python train.py --model="audio captioner" --dataset="struck, bounced, scraped and rolled objects made by modal synthesis" --train_examples=78125 --gain_aug_db=10 --time_shift_ms=50 --input="waveform_16khz" --tokenizer="word" --vocab_size=50 --encoder_arch="conformer" --encoder_norm="layernorm" --encoder_activation="swiglu" --encoder_mlp_ratio=2.67 --encoder_head_dim=16 --encoder_fused_qkv=true --encoder_qk_norm=false --encoder_inner_norm=false --encoder_wave_strides=[5, 2, 2, 2, 2, 2] --encoder_subsampling=4 --encoder_layers=12 --encoder_width=128 --encoder_positions="sincos" --encoder_kernel_size=15 --fusion="prefix" --label_smoothing=0.05 --decoder_width=192 --decoder_layers=6 --decoder_norm="rmsnorm" --decoder_norm_position="pre" --decoder_activation="gelu" --decoder_mlp_ratio=2 --decoder_head_dim=64 --decoder_fused_qkv=true --decoder_bias="none" --decoder_qk_norm=false --decoder_parallel_block=false --decoder_inner_norm=true --decoder_drop_path=0.1 --decoder_positions="learned" --decoder_prefix_bidirectional=false --decoder_connector="mlp" --decoder_tie_embeddings=true --init="torch_default" --residual_init="none" --optimizer="adamw" --lr=0.0012 --beta1=0.9 --beta2=0.99 --eps=1e-08 --grad_clip=5.0 --ema_decay=0.99 --steps=5300 --batch_size=128 --epochs=8.7 --lr_schedule="step" --warmup_steps=100 --weight_decay=0.3
Rows from block 9 of the audio encoder of a small audio captioner, named by matrix and row number. Rows with one number belong to one neuron. Each number is 50 + 12 x the weight over its row's rms, rounded and kept within 0 to 99. All counts start at 0. After the name is the row's rms in percent of the matrix's.
After each neuron's rows are labels from the 100 clips, of 14976, where the neuron reaches its largest size: "strongest on" is what is common among them. Only what is clearly more common there than usual is listed. The data: struck, bounced, scraped and rolled objects made by modal synthesis.
# gate: first MLP gate (encoder.blocks.9.ff1.gate.weight, 336x128), inputs 0-127
# fc1: first MLP up (encoder.blocks.9.ff1.fc1.weight, 336x128), inputs 0-127
# fc2: first MLP down (encoder.blocks.9.ff1.fc2.weight, 128x336, transposed), outputs 0-127

gate.29 126:56 40 55 36 46 58 48 26 58 39 55 50 37 72 58 61 55 44 73 21 64 51 53 51 55 59 80 44 72 53 75 57 49 62 60 35 71 37 48 41 56 48 50 58 68 69 37 63 56 62 47 46 53 54 50 31 35 64 45 63 68 56 56 35 49 73 50 45 29 42 77 59 39 42 34 73 45 63 21 36 45 49 54 35 65 45 61 65 53 42 56 45 48 48 48 54 52 51 34 57 47 61 35 53 46 52 46 42 46 45 55 58 69 60 52 64 46 26 33 45 33 37 55 66 52 55 41 48
fc1.29 124:46 74 54 59 53 36 41 23 59 35 51 60 46 50 43 55 46 36 68 31 52 54 50 59 41 63 72 58 70 61 41 56 38 57 47 52 29 70 48 49 55 54 57 54 52 42 43 56 59 66 46 53 42 42 44 48 32 46 55 32 39 51 57 42 31 56 57 57 50 60 55 52 47 36 39 53 31 50 37 38 47 58 67 59 54 44 44 36 51 75 59 36 43 68 60 81 52 51 62 67 43 46 43 62 52 53 57 47 52 36 55 86 56 53 89 84 42 35 59 37 45 61 64 56 34 44 57 54
fc2.29 131:40 62 65 38 42 69 32 45 79 48 36 45 25 72 54 46 54 43 72 43 54 20 67 37 63 34 44 40 65 57 44 60 45 45 31 49 53 40 28 42 65 57 62 44 48 61 33 56 35 43 57 69 32 54 32 51 32 52 37 50 82 46 63 35 32 54 53 47 43 53 40 68 53 54 54 54 47 53 34 35 32 49 59 62 72 63 58 41 66 70 79 59 52 52 44 52 45 32 43 62 47 50 50 53 58 44 53 45 38 56 61 44 49 46 46 49 42 46 44 57 42 27 44 57 64 52 49 34
strongest on: plastic-like damping; round plate

gate.73 097:44 54 40 40 46 49 31 51 58 31 42 39 61 61 47 51 54 29 46 39 57 25 62 56 38 34 41 48 53 60 51 51 47 48 47 44 41 63 21 18 39 27 35 45 14 41 36 42 57 40 59 51 64 50 53 34 48 53 55 26 49 55 65 54 40 29 47 39 44 44 49 44 58 58 59 45 28 50 54 54 50 50 49 64 58 47 56 45 74 37 28 70 24 45 61 57 30 59 59 73 46 51 64 54 61 47 46 50 46 58 54 39 54 74 32 47 58 58 44 71 74 53 60 35 50 50 36 52
fc1.73 094:27 38 46 52 36 51 51 57 38 46 59 48 57 51 62 54 56 65 46 38 51 25 51 60 53 56 52 41 73 47 46 58 34 60 33 45 49 45 47 39 57 64 94 36 56 50 59 56 35 30 57 49 58 53 29 33 46 43 53 41 34 41 40 62 39 32 48 53 47 79 42 54 42 52 49 48 71 37 30 23 53 52 51 41 61 70 57 61 40 67 63 56 40 40 51 44 28 34 60 51 49 41 53 53 55 73 56 49 39 62 52 46 23 71 35 55 47 54 58 61 47 36 65 44 71 66 37 58
fc2.73 090:55 22 46 57 59 43 57 53 75 63 48 54 68 63 46 57 57 56 46 30 54 55 76 51 57 62 39 41 65 53 53 51 51 46 47 51 49 49 47 60 29 45 54 57 35 44 34 41 47 68 48 56 62 62 56 56 53 75 35 75 51 47 55 54 39 81 52 56 40 24 58 52 43 59 44 50 61 33 28 50 65 73 42 30 46 45 73 39 40 57 39 54 35 58 60 44 27 30 35 42 25 53 29 40 54 51 69 51 49 32 68 69 62 48 66 40 50 53 47 39 54 53 57 42 62 62 50 55
strongest on: plastic-like damping

gate.176 074:63 42 61 62 66 66 49 61 45 63 44 64 56 53 29 36 33 44 53 41 61 56 31 43 67 56 58 53 34 48 64 40 59 28 51 53 37 53 45 57 67 47 40 41 57 50 50 65 47 58 58 45 57 38 36 58 42 65 51 64 58 62 65 44 86 57 46 48 47 39 67 14 57 59 55 57 68 35 53 35 37 51 47 35 57 55 45 48 50 52 58 39 86 41 48 37 42 61 54 46 56 62 37 53 38 39 31 49 50 47 42 55 67 96 46 47 47 45 48 48 48 56 44 67 41 48 59 29
fc1.176 083:68 46 27 50 34 67 55 47 52 45 75 55 58 60 32 61 69 46 78 33 55 33 59 61 55 54 39 48 64 64 36 44 74 44 67 48 46 53 61 41 40 46 27 25 33 47 50 53 44 60 40 48 56 62 62 37 62 43 47 39 43 41 69 62 45 59 41 64 58 45 49 48 46 51 56 61 59 59 38 20 44 42 51 19 56 44 57 42 45 41 58 57 66 55 56 49 32 50 65 54 25 67 53 47 51 50 49 53 45 58 62 74 54 45 38 67 53 32 52 48 46 39 70 51 72 65 39 33
fc2.176 068:48 56 49 50 42 57 52 68 29 57 36 46 43 53 52 29 41 55 53 37 40 49 35 46 53 53 49 28 16 39 38 51 37 49 36 56 45 62 46 48 57 29 29 39 75 59 60 70 57 52 58 13 70 48 37 30 36 42 46 52 73 52 60 49 59 47 56 52 62 50 29 54 21 48 56 64 47 66 46 36 33 49 46 45 50 43 58 48 46 49 51 45 58 51 72 75 39 68 66 44 48 46 60 36 40 55 48 34 48 55 49 70 61 40 60 56 37 48 71 46 58 64 66 44 68 56 58 60
strongest on: steel-like damping; repeated hits

gate.120 097:41 59 56 41 45 37 42 52 39 51 47 50 40 43 73 47 56 56 36 44 65 44 49 40 53 62 67 35 42 62 47 70 38 52 40 63 31 61 49 39 48 33 58 67 48 67 58 52 45 40 45 43 61 50 62 31 44 50 54 63 51 38 57 53 44 58 38 54 48 49 39 80 30 31 50 58 75 59 26 18 49 54 61 52 41 71 43 64 55 49 67 38 69 51 50 55 42 37 52 58 36 43 50 51 61 72 55 51 60 41 51 60 68 66 60 22 36 46 39 35 52 41 84 39 35 51 29 41
fc1.120 094:72 62 41 34 30 56 40 41 55 41 44 66 36 66 49 51 67 35 66 37 29 41 43 37 41 44 58 40 50 42 66 54 65 55 62 64 62 53 35 59 58 56 45 49 29 44 42 36 52 55 60 80 28 63 33 50 34 40 46 64 50 66 56 40 38 41 62 57 34 62 60 73 69 22 64 63 35 63 43 57 23 50 62 54 42 47 36 33 53 38 36 58 42 41 30 51 58 49 46 53 39 54 53 35 55 48 42 44 46 54 65 69 64 42 64 61 59 52 55 59 49 47 45 49 32 77 49 51
fc2.120 096:62 42 70 70 50 46 46 64 55 68 68 59 62 46 48 55 69 63 48 42 56 15 52 26 72 19 49 52 59 30 60 51 48 39 62 50 59 40 31 49 59 60 50 68 42 47 47 59 51 20 38 59 41 54 50 54 53 45 51 54 65 61 45 44 42 59 44 43 21 44 68 45 43 45 56 46 43 57 43 54 27 56 31 30 55 51 71 68 63 53 54 43 49 46 36 46 52 33 43 50 54 49 44 50 47 52 47 56 37 51 49 64 50 54 40 30 33 65 45 57 65 56 37 74 75 41 34 68
strongest on: plastic-like damping; size: large; bouncing

gate.197 110:54 61 56 50 51 80 40 54 55 47 44 55 56 42 26 62 64 48 52 49 62 38 64 47 52 38 49 69 33 71 47 40 53 34 56 39 51 36 59 42 77 73 57 64 42 57 38 42 62 57 24 57 72 53 67 49 68 38 35 47 80 39 54 57 76 53 40 60 43 60 62 25 46 49 55 59 78 45 42 69 57 59 54 46 52 51 43 59 48 53 38 57 63 64 62 59 71 74 51 40 61 57 58 59 46 18 46 48 45 53 34 46 55 52 42 58 50 40 42 56 46 48 37 43 38 41 61 63
fc1.197 107:36 60 57 53 63 44 65 41 45 44 57 64 64 78 75 55 32 58 52 41 69 42 55 47 78 61 43 54 44 57 55 80 67 54 46 63 40 37 46 40 32 58 42 46 46 34 57 55 47 55 42 61 43 44 59 54 68 33 71 35 61 59 55 66 50 46 38 50 29 61 42 45 45 48 50 36 57 40 38 56 49 69 37 43 27 70 18 28 47 44 57 40 58 65 41 69 58 47 55 45 65 32 45 33 49 54 46 37 52 44 39 36 56 73 63 55 50 59 40 47 59 31 35 52 38 40 54 55
fc2.197 117:56 75 57 43 48 64 41 46 33 44 59 29 44 45 47 46 42 24 60 51 52 54 59 59 52 75 63 59 70 55 28 32 49 48 47 51 63 56 49 47 26 67 47 35 45 69 44 32 40 70 56 82 37 30 74 74 38 55 62 45 48 45 48 49 55 36 52 58 39 53 46 61 51 65 60 42 65 32 45 42 50 41 38 51 45 51 51 29 48 57 48 55 51 33 36 39 48 63 29 24 48 26 51 58 63 40 50 70 57 47 52 39 39 42 68 75 42 41 38 64 48 45 52 43 57 49 51 45
strongest on: steel-like damping; bouncing

gate.130 149:61 63 53 60 48 67 39 52 38 54 43 34 41 69 79 29 54 55 61 58 59 54 47 46 63 38 41 74 45 39 52 51 52 37 64 36 52 58 49 57 63 63 50 60 45 76 42 55 63 38 16 56 52 51 54 53 49 72 59 67 70 55 51 46 60 53 47 58 46 61 59 44 47 45 55 51 39 39 60 46 38 24 62 57 25 44 35 72 59 58 57 37 72 51 50 51 41 51 40 14 58 43 49 68 42 40 37 61 44 69 55 33 44 59 43 61 77 35 47 53 40 58 35 43 32 51 49 54
fc1.130 151:53 38 35 50 46 41 59 44 59 70 66 43 63 49 22 43 75 45 52 44 35 64 59 70 43 49 45 69 50 70 55 26 38 30 54 39 56 65 70 47 81 53 44 51 40 61 59 33 48 78 53 47 43 32 56 58 56 56 73 69 51 60 45 39 52 48 42 47 59 38 63 45 33 51 72 44 55 38 52 61 63 55 53 29 60 55 62 56 46 43 30 52 47 32 36 48 38 51 45 44 45 46 36 67 61 59 39 46 42 74 32 46 52 47 45 28 56 47 63 42 34 51 62 50 47 47 35 27
fc2.130 164:50 35 40 50 73 40 50 43 67 53 38 65 52 47 40 48 48 66 52 57 43 61 56 57 66 67 41 42 36 53 85 55 67 52 43 53 40 39 33 58 34 77 69 65 49 40 59 45 52 42 60 37 70 44 49 43 50 40 61 32 44 57 52 36 37 55 43 40 53 62 68 53 57 49 35 41 40 35 42 70 74 58 51 43 46 50 49 46 41 48 33 31 35 75 46 67 62 32 31 47 34 56 64 33 62 47 51 29 36 49 45 77 44 63 56 57 39 50 65 53 62 35 73 62 42 50 46 53
strongest on: steel-like damping; action: scraping; string

gate.252 088:49 44 43 33 46 51 31 37 49 46 44 39 59 56 54 49 43 66 76 52 57 68 52 37 60 62 38 18 52 55 55 54 39 61 58 49 46 37 53 73 78 58 43 48 62 65 45 66 55 61 63 43 67 44 60 43 24 65 58 53 59 39 44 41 63 59 47 35 57 50 46 35 28 26 53 47 68 63 45 40 68 49 55 69 66 37 74 46 53 55 55 42 65 47 65 50 52 62 50 64 35 34 57 69 43 50 51 47 41 61 76 59 62 60 69 41 40 54 39 17 54 48 65 53 54 50 63 41
fc1.252 080:79 45 00 42 36 41 33 36 50 33 46 56 51 56 52 52 48 29 57 53 63 46 46 58 58 63 61 52 44 57 48 65 50 59 52 64 60 52 50 31 35 54 66 49 57 45 33 46 49 47 47 55 45 52 40 53 29 58 53 34 65 51 56 46 34 52 73 40 51 27 74 31 52 52 58 34 40 38 43 55 36 51 43 61 72 42 45 51 58 50 62 61 62 63 58 83 65 38 41 46 46 59 49 48 61 41 64 53 53 45 62 75 45 45 66 69 39 61 57 60 32 33 45 60 37 53 46 40
fc2.252 081:61 43 29 46 53 52 31 55 46 61 69 41 48 76 52 54 37 39 56 33 60 39 38 38 55 59 56 66 56 66 34 59 47 64 56 49 61 56 56 22 52 28 52 44 46 61 46 57 52 47 62 64 17 49 54 59 40 45 50 74 70 61 65 52 13 52 25 45 67 45 50 49 59 52 28 64 56 56 41 68 37 50 54 43 70 39 52 48 44 39 46 49 56 66 61 66 26 29 64 61 47 50 44 30 68 55 59 53 66 51 51 43 59 36 58 49 60 31 46 53 65 48 37 59 50 57 40 52
strongest on: plastic-like damping; round plate